Weights of a small audio frame classifier.
Model: 6.62M parameters, arch transformer, norm rmsnorm, layers 12.
Training: 5200 steps, batches of 48.
Data: trained on synthesised sound scenes: up to three everyday sounds over a background, 26041 training examples, 9.6 epochs.
Rows from block 4, named by matrix and row number. Each number is 128 + 24 x the weight over its row's rms, rounded and kept within 0 to 255. All counts start at 0. Numbers have three digits each. After the name is the row's rms in percent of the matrix's.
# k: attention key (model.blocks.4.attn.k.weight, 128x128), inputs 86-127
k.0 101:173114124145137158132126173109163150089131143168153144173097137114102128108126161154112119094132141110155135165110112121084141
k.1 117:159130100099115131127112101112144148147077158093118116110129135125150112119100098097102107128155102118105146152091138115139158
k.2 107:128140096104128155142140105132120188107122109136095133122144143164174118116081130061149117113167152091158140155110151148153127
k.3 097:093140158137131164112152149148158142111087145135129108088077171098146089111147170135094095095122119128145119151159095149150082
k.4 092:080149151151153104139095161159113180149147090089144151136173085121146121096141151104138099155156089116109119140139131132170130
k.5 099:123090132073075126095133097127124136095144129120111101123146100152138110129104127137138121160106115166074152092151159133125152
k.6 096:121094130152149111168136156150156103151101133157161128136134153088144156106130137153075123090154130137176145117153079124159108
k.7 100:133125112099158156146136120114128085158168113137135126152099119139112094186180153139161107133082097130097112127170103093083134
k.8 099:167121125114131104152143098159138112108116105117139162146100113130146101134107087158145121110161104157138160136149160156134129
k.9 104:108133132132171112131118177122090160145104121132092126075146124121108150138108091106121093159157128128104082151115154151150137
k.10 104:158134165132129112136120140149114136116149120119129140149097152113086170096123143142159168105159100099151106160118102142140130
k.11 092:153113108095156154127116158107152084138109128141151132132110127135097175140164095144134144167137146129096114082116096087133159
k.12 096:115148121111153151117147156134112111156117100185107134145129160118139121106153127143141113142114149134168148128128136170089113
k.13 097:106150123106147121110127132119149181089086123147135117166085148121102127092107140123103120111162087155184128115193121164120089
k.14 107:129108088140073104093100101128142100138161147135161126175097116102113180140129151184116154149106106162147115121148101133081120
k.15 097:135162148085123103098082166138105114135132158120113142090162128104154124116115160132128093086137111166124134154117147131126127
k.16 087:133102102146155152132089167150123132134103143122107082110093100124155105156134148133132117119148100175121099117114137120156128
k.17 092:111132154132102113139098086126140129154146104140153135107160102142140161140155098133182130164122138159124163114115108078108176
k.18 104:133141111167132082168156140102136123152109106159156145105088120167184124143152158072087119142126081092131095145108143155145107
k.19 095:087133125119116098109135122132131114128146098098122110144123141102141115163095170094094125084145099149131154151128115144108104
k.20 102:182160105124104106105156157146118079098138108123129171120131135151135159149147077115174118135127122168131126131115146180124147
k.21 099:168167089111137131114143100135130126121131121129160112174108120148120142149124117141157166084142148141118164135139079135090122
k.22 099:132111099120090113140066163126118087141133121135116117143107138131100158104116121138100143136109126127162129109097067166104134
k.23 097:154148124157107161159164164133150146155111144150123098145088121111136132104096099115122086119110114112160115131134110132138107
k.24 088:173154137116124090072080100120120114138097116130145159104126091103117149129115099149148123186125114122154162168133170138120103
k.25 094:138166162161137110110137127154116167115125145138107141142121145169090157126144112110162157098150150107172108155144124151140122
k.26 105:148094100123134095101134088125119148109113157149132117104121096148142084119098129123139106153120129147092141093078125122136153
k.27 102:123104140101113140123103126103140136148171128158126128103134127120134173130124181153119125125133095136104173125135119151161104
k.28 099:107146119096120132158089102094093129140123136124126105116121104113109200128125133110099103149144102080086133111139078115170087
k.29 109:168142109158180107110176135109166110138111122120131149123148108130143094166113091097113130112125109150162157126116131160141144
k.30 099:166128097137119114146102076134151136089122158105126122131163154156112111152125101099158137139139158145138128085093146118118166
k.31 098:170116142115092104096144126106096144128149117111131169092191127096154148145107125135146126189134161127113122157105138129126159
k.32 103:116117112164111160125141174134115178119129107104085078123141123098125133127158113091117145125162130095162094136116167175121137
k.33 088:145105114163165124104166133134142135126157123120113141156126135125086164101120099117126171125157115121147141142106085148096098
k.34 096:093100119088147167109096089147099145148112101123126121111170142118151102151138111155128148139081102139086150122092160145098144
k.35 096:127133120102153099134112091140114124107134118137125138113119153099136129105107125168171159172164112180154159077156123142106169
k.36 097:157146144098091139093149124176124118149119107143136128109087167173127138116168108094095099136163141089144125119110121143147087
k.37 105:114095137092104148114107101155121089099166097095128114099133114159113115138148120129096144146114126160082121106107106106104116
k.38 094:169122157174140103119108101135146130132153159175181084169140144103159168149133166173125132135104150178134151118138132085098164
k.39 102:168129139101127098104088130090108090151099117080117144105119134150109178130137122165121134171170148119157140122093124138142102
k.40 090:105105113124140152148188125128112165149157151106092126121119133105156114123083150132151139116137134124137124132108132104145100
k.41 101:171138141082087113098080098123148073097144106105138112145164097141093149149161128157156144153138106104132137103088079123119156
k.42 097:153105091107115123090126096155141111172128164114139111111116133170159159130156089109125099149118154123116095150128138119145140
k.43 102:136079126140119084126086144088089088130145126106104122119124095117128151175094155133132144124130132151120093110075108142136140
k.44 094:139105116116148122108137145138098120132159094108114127128160087139110113161136104100145083135141068155130126087122140090159160
k.45 099:152142155139126135121153137177110130133100124147092133104092148163143110144094101121153133078124164129131107147172129145117126
k.46 104:144158123111127102093135147094147136156127075152131117126137139101139167118136122122139155135138155113139123157166107161107143
k.47 105:143104119099093138110080151133081134124141132129124159105105151159101147083116124100106125105179128148188131117134144162146126
k.48 095:092104124140115100143115105128157102090148149111098102093125093135142086096118118123144104144130143133101111133139178092120110
k.49 119:169133141165141147152136094122149138122119115142139105152160088093159130129135156101096120151120136124139138129112137113118099
k.50 100:158171124109167137112102136138138156130114109130153140099131133143127157090156097121086095087152138092154105099123090172174123
k.51 090:120104129117161107164110138161167122162137134110105147160096116156128169143114145119142098101170110083143165106163154157167106
k.52 094:098116130104101179156142173166152154176088168111107109122130129125116101159118142103073135126157137074107085102081137122142115
k.53 112:116130141111108137127094110130155131153149129150120140106147094110124131136112147160154166194133148150076110084111146101076152
k.54 111:131124145148154104155157143117164150099134143087140108143108109140150109152124099137153097128073101104149085123126143122162135
k.55 106:088108163129136098148162144097160119125140178128116113094142154157142093166129136116133101142121102152066137116085137072147151
k.56 101:117176173126169138138154100155146108102121153120122124127111127162109107139143077149169166069101126140107108121169113152094146
k.57 104:101122150167159142127137121103138115097156148177136097145138128082138105119135113128102142147107112154142128149140154099105137
k.58 099:097162130163168121144139139119124122141107140123123150115124111125146099127122087090148114142130114159196118144084145151110089
k.59 106:126145121144093133125087093116120095157160158126175083111118110113126120125115122144122143167112164161089150161091108126091123
k.60 093:131133121148142126140120187115103091165115127133140097138151129119116117168110191160141166113164104128124135133098116171144155
k.61 108:114154136101104126091115113125131185149085144080149123149124095149148111135139141125125083117139109147152092136092175150135125
k.62 096:110127137125154124113136137090158132124166177173148082151106155105129085155133134120146139163114109107120084134094112135129118
k.63 090:145140105072088124123133170142131149161128124131131171097144156148147121139130157114117130107168105167140119156130098114117152
k.64 096:149133129151145142141115151146142097127134106156134160143106113111163072136093164096143116081131111093179126119101145158108098
k.65 092:157161113102128100124115115118147148102161095111132169143094105108105101124183152097134098117105120173124100130097135123112103
k.66 102:093165137137084156105075120123107177118150147109111135146133108109084142134153165111152132105110129155140139136094111127150104
k.67 101:097120111108151100134113103148151161087112148096147150131098114173143148153105141183096172128129139138160131131141132154113115
k.68 090:097133162136115082118085142096085096156128147146117144149168116166142142156148126119093184117092131175082152112134097121103138
k.69 109:089097117151125142147143111153151113122088163142081145087134129108161094165116131099153123116150140126103103149107111122167118
k.70 101:114098158124121101163119136161104141174123160100126150085119127127152090147126143147096128148111170134084146122105111093137163
k.71 097:083094138148110151176137166120116096172137126147137143147150115084144172144130180152113121157122130164107127136131157122154094
k.72 100:116114140153093120113111094122124150091131144150146136152108132157122080139124135103124067085145131126124116102148123104101115
k.73 106:104147140116155135162181145120129141166083129132120097098143146138166066147115109093152122131173111079124135169167158108121153
k.74 110:145157122122129173124173142115153141139145141109116118087129154103159070130148141076104084140153118093154091134127127122168109
k.75 099:152166115116113117118137119099118131141154153151150113147140120122091169119132181119146153146101124129132101155136118161112100
k.76 101:102113126102091140108105161090115083111112127158137133161122100145141095173131158181086156155121101113115125151133122160128153
k.77 094:140137110156136109172071139094098101146133110150196157134091093157142173143142137123138105133122140146119140129133104133151108
k.78 102:142107150111128129091087157115171102124144127107116138148127146149146138163141112123169138129125119116177147148139169096142094
k.79 099:143153135106132103099134165098107127127124160160179161173148110136099146149105129136137149131125169165115105126126153162141114
k.80 105:148142139152140147164169100121146096105130153092142161144121172102154078130105167113120084129109161148120097143090098145167160
k.81 106:108148152132163111153159105111131148115093103154141106133118143166102149093112126142131170128133163095148118150146124100118141
k.82 091:112118158173098148126103105143110113165126138110130096130128109166104171104164165154123145086138133149121142124129124146163116
k.83 096:109156111129112167160144110121103103141136170122117126123094140116150112090144119074164122121144121094145118143090115091120124
k.84 102:103103108145125116119137121148152134150125104096110165089117131139165095165100095112100102116158136142135156118130133082130123
k.85 098:136132119148149113134102156118088093156145113119123143102142127115157160083139092105151144152162134093107161125120101101103144
k.86 115:110146150120156139139134143150162103095127143141160124165131109108160068113100141092126060106110099105138113160135153112152151
k.87 098:110114149132118154148157125135136137170115123152133128113101133141143074115148144143121109121140114118113111135131107135105165
k.88 109:147113168118090138099098098100120094110140114105139141119110130145109115153122120160133147141139085113138138135138114127121151
k.89 089:150111153118132119138138105161173145135124134142104108140160140120089108133096158139166155125142096118108151177187139121080108
k.90 091:154103148183156110103142117096114128143148140121169136141165136088151119152139134107097118165094120131183121155097151183119131
k.91 097:114115142112141165112169087147139116107138150116092117125131154144134136129150097090126105129110117126141098155125159134170126
k.92 099:114152149150128111147150107123103086113113147116144120096099123108168080163106104100131097123117156109137092127152117134097112
k.93 098:110142141140121154127067140085097106115146159161104136122113112112127180101156130148111190172119124148163109104158153161114097
k.94 098:104110087112148090124121168161142100139127140131113106126104144121140175131160160141146139145162145108147118139104087152122107
k.95 099:111109122130133101131098073143102094120128100099072101143113113142122108141097067110102120092113133099135108117162119106115163
k.96 103:153139131180156134134151173128108140126120134116120100156123130122135113100138138102088117138153119104153093140141156157144095
k.97 101:095116134147148142102120128111136133104121107105133171175135157157112086092068100166118110105143130123137156138145150159132160
k.98 098:107158108143130141110152141159116130077114119141131140076132173102139093139112102125139100101148109087109114098133139140108100
k.99 105:141156109140169100123147123107161142124077132139114139115117131143130100148171125095129126127133118078108115123137090116118110
k.100 097:143130157138121099093111069114133128141137126142118159148139103130128080144142099135098119112159156134122157105082131121103147
k.101 097:103110140120132119097119133120164157142131151145147091120169158173152118131160100144131161093108154139136119148111120175140100
k.102 095:147111101126152135112093151104146109146143128122104120158090123147145148115115142145117163156086093113102127120124104128099140
k.103 102:140156114142103107139129126174121136111117141105140157164150126155123126147119141078117093091131153118167083156093135132116145
k.104 103:139107145117164140179155132149155135116085157154162099071141166115101158155156161099138112138128137115129126098102130144122137
k.105 098:142095159135128110077078166141131082089125119140130123146115115102122153160111150134130163166114135173131122135139104106092155
k.106 091:110115157101123141118133125152121079132106076098136127080124146124142106154167136130139103168166105106115147083144148103099169
k.107 106:138135110094162116085114115157093150140119113107113137149125106170144128101163098129135116138144128086148112134080102174133125
k.108 099:123099123088103118124091136112129121138112118118125095109159153138127149136102076162126137136146146154081133130118088096143147
k.109 095:176115139139128140130130106157143156126128137154090118157073133157123117163123127077137098134152104111163114136084131086106145
k.110 090:140114114108106152126109106110133105130154117103122120116098128125162087094104105139096077124154079125142109089147155126140145
k.111 105:103149139143132152162149121123110140141126113118104135140101160122152066155083110069119077121164114109139142153121096116167135
k.112 109:126141093147154104171136112162118107138121150104169107083131126104124158103154150126135145135090183159097161124129108114124156
k.113 097:111140156142117113106091119146142090103135162118173099136114131093087114150118162108127088150130123099170094142118135157134146
k.114 100:144113146129143148121105138120156161171143077133087149119133087134144096106094140120113161129143145171111186160147124129100146
k.115 106:161155158155118141139126109148134089149134147131112116109159131136147080108155132125090109132155136126167118124145160142143148
k.116 102:148117114095106107132131147117094114129166157107144147167128084170143159101122097187125167160090092118111126078113107131129127
k.117 101:131142153122099114119114119142093170129084134101161091123084103110141145146131104108144145112161166102141109091119100078182100
k.118 101:130135090148152105143102141141146102112091149085164119132151122096150159132150157122134127169072137079146105109151139146139097
k.119 113:097116113113140155156151128186144123136134149128156170130130120145149140154089159080150094128107170147168112129114121128127126
k.120 096:108130149158141135178168116138133160125071095149096120113153175150151109134157117089131123147118141147149118107111163132119122
k.121 103:163132128110121102154148098100131137125123086103096141127150151088157107123154115113135115150125102099111107124157145148128133
k.122 098:121113123141151149138125149102167087120163140107156173110088106136132125149090127121129095121122119104088142090118131096077152
k.123 099:151139162128108133118093119099113106106152108146126129134165143141075188128131106127105171122107130093160152122116107138141106
k.124 115:142125120160158173140144111165158145124129124136105111110097138153116085133137131076127105115123129138157110120093122119161120
k.125 092:126138154154089095148111077139106089148112117131168168176127113119129145111105145133077106155093152152151136095094109148121157
k.126 107:104105127149156152118112176142170075145116166092149110134128103090119140129131137103133138138103155091141111136136120158149130
k.127 089:103112128105135123095168121121158116122084104131120127164132112114144095179121153101145082167089141133096082166153145140160123